Rows from block 2 of a small model that predicts nearness at each pixel, named by matrix and row number. Rows with one number belong to one channel. Each number is 128 + 24 x the weight over its row's rms, rounded and kept within 0 to 255. All counts start at 0. Numbers have three digits each. After the name is the row's rms in percent of the matrix's.
Before each channel's rows are labels from the 100 images, of 14976, where the channel reaches its highest value: "responds to" is what is common among them. Only what is clearly more common there than usual is listed. The data: small renderings of single solids in any pose. In brackets: how many of the 100, against the usual share in percent.
# convs0: first 3x3 conv (model.mid.0.convs.0.weight, 128x128x3x3, each kernel summed), inputs 64-127
# convs1: second 3x3 conv (model.mid.0.convs.1.weight, 128x128x3x3, transposed, each kernel summed), outputs 64-127

responds to: capsule (30 vs 4.2)
convs0.100 090:134126147104125129154145105125105129134153145152099107133117155187159122092118113111095142157139117111129132082119172140131083124112126108126107120171108142176109154109114086131149185140120131
convs1.100 094:074132136119102176144114130185151105127114098111099163113083119095134110130113118160124145123141123150142133171108124113114142098136144163138115098088117141080109065137113127131116120064112160

responds to: chain link (26 vs 4.3)
convs0.42 111:131104112095151125097136166150139197126107109124142113124116099099094097110121118113125163143117133105116105157127121136135171139117152185136106167145098140162127076104127159110124121145109153
convs1.42 110:178083126121091106151133144145124097147156181153127149130118142145128119132147148094093116141143118100108133140120142138153107129130119098094174095135128130095145113102101109136109121133145138

responds to: chain link (25 vs 4.3)
convs0.92 101:144112122129130115160124161091165111140146133130098151175165105151111149105141146107116102177105133112140111196142108096152149143132114158108156128134140127138138122122110132120164109131095123
convs1.92 102:141117158148070116122132138161111180153103099096110127111134120086148112140096111152130120146146096124118115078081139102150128110107104095124123093099144127127104148085121117187102132102091095

responds to: chain link (33 vs 4.3)
convs0.54 106:108148106090185138141109140110149182129127152122116132111152110136139144104166101131138148101093121157139116158103118128155173133144129129133134117104158113122141134094154110102136181107138114
convs1.54 105:157105141100158144110145104109122051160114100140172137128115124132078152126155128117143129144102089158106101079170115198134099120094156128085125177114177124093140112152140146155120149119116104

responds to: chain link (33 vs 4.3)
convs0.57 098:127119080148170135153134156108098152111144129129122120118129137154111129130146136107162126125082146083172079144147154156116127142094111125153128064159134132105107145139119120153162119134179154
convs1.57 100:138146129119116076102122098182138136142131151122145099145106127115177144135177099162116143128122110148118159113092153138123139100109123161117136201093145136131163151108117121151099081124063105

responds to: chain link (45 vs 4.3)
convs0.88 102:117131132128146109112149107080174152158122156188135119161185120104150135098160134134113072108116102093133155146133133147100198138109136180133123136087139149097152131125135129126175108119129109
convs1.88 099:155153123168141138135139166147156099173117169124133131200112135130157126124137118117135097159113121163134079077134113156135114100123182172132143128122131106157118096127143101137148111101148163

responds to: chain link (40 vs 4.3)
convs0.30 116:153137127163148116140112117109097104159138112114150120116139168151130109163130156094134133097122116092144129107121130124100158157142089078115187136114103096105149120100115136106147101103126096
convs1.30 133:115121098158151113116131123121133126134119123150115051185116098148102179080120114178106169140115108162106107126159133146123143115142118078143105144176132107128116127118179112159126126153144109

responds to: capsule (29 vs 4.2)
convs0.37 082:089134079087164138147133104151139146097113121152109154146113118191134123157128122128134144092139138133126144093099144157085128134096115129104113095156099110123107113123136125156102139145162154
convs1.37 093:126063126125119120094121126099136146143086136112133096104110170146115142103113103122099093090114142106145134126105123115143153112136122133165145128182128141133080100112128103096156111077142097

responds to: cog (25 vs 4.1)
convs0.0 095:087162159138135143098154090141123100144126155096126131118140090127144113143127109096073107127142098146097122106129161097105168132096087169121165110128165117133130087120147111147112181095139110
convs1.0 096:088151159118094141135099148161098148132100101143135125150125176144150139121155130204159128121125166131165148093103156125111110105122113136149089125136095138131117138092130147109172144126155156

responds to: checkered (27 vs 10.1)
convs0.73 087:115073104162126134153094133143155116124105132103098127054138117114131072155137138081117075108120121145149105135104122174118118152195130084160138103118124135103099128128127129110117121147147098
convs1.73 097:125156140119149138087133102141073127134098097130157108130123139120113142128082101149083131109095174101119145124161125132120147150135103151109160131148156110117094189137171144110109173153069176

responds to: black (27 vs 8.6)
convs0.68 108:115093132085104132154123122122112110128143099154142112134118142123127084214126110120149109162157113084133131105116087173110138112111121135126120149137148117124152165138132156144123134153122157
convs1.68 108:115153128129111108140118182122102116124125129103097142150113153120138116142149121140154146112134218152134123126127177128146132154172142152148119108165128131117122133142104178099122114131127117

responds to: chain link (56 vs 4.3)
convs0.48 094:107111125111123134136101137125150147074070129123136157141144132096157121148086149152138120135123128098105141135112100149142139134125129115129138115118154163108104135177141125190165113092099062
convs1.48 107:137127120092155095144155147104153136152178097183135152130155097134077103113129138117099126118140089154123180141113123103175097139138148084169134135141127143165130143102116135147151142126102126

responds to: light from: left (51 vs 24.2)
convs0.25 097:122139129142140126118107139129115101157169125119091135106151114138142115152135132146123114096099116121085122129116197123128129124139124111153144152157133120144098195119187081168099137118132113
convs1.25 094:061145116097134142151129100089143114121095104149126170146158094133135123106117131068151127153136182095127127136149105127115150112144078161147116096120153147091183122120130148113133154122162085

responds to: sphere (25 vs 4.2)
convs0.72 108:083141161116161149147145116136116088092131100110161137166119088148152062114095105138096119159120139129095143077108129134140139134086129154129133155135115141148182140147143086129171137143118143
convs1.72 100:187150071135099124123125161145136157128138179126107138152123171154176131107141106132138080141114151120066132201149136119111170105130134121130108090161113135156099101148120146132137154154121134

responds to: chain link (29 vs 4.3); spring (28 vs 4.3)
convs0.97 121:124163130122094091150110103106146148140095159124117138143123125083122122119126147151117109136108119166131117108161114089124154142166120206146170154114125159120140149110186125172149108137099146
convs1.97 111:162120144134178143126155130137144120149114134137172139110112109139116115120144135097094116159172115131126120149114118149116147111141119103145168162103133114160176149135112136095115118141159064

responds to: metallic (66 vs 33.9); black (33 vs 8.6)
convs0.11 111:113107140107085141136132138120094114132120107140135102107145104114112159134087114115114091136142123104152108132114177215101144113129103123126127146137106151168142121116146157061151160117094127
convs1.11 102:108158108128148128110127131124114103126128141110098118092149137144091146172137116130140124109104140150117134113135154095157110115104126119086117104126134080120114093100091130121091080127127182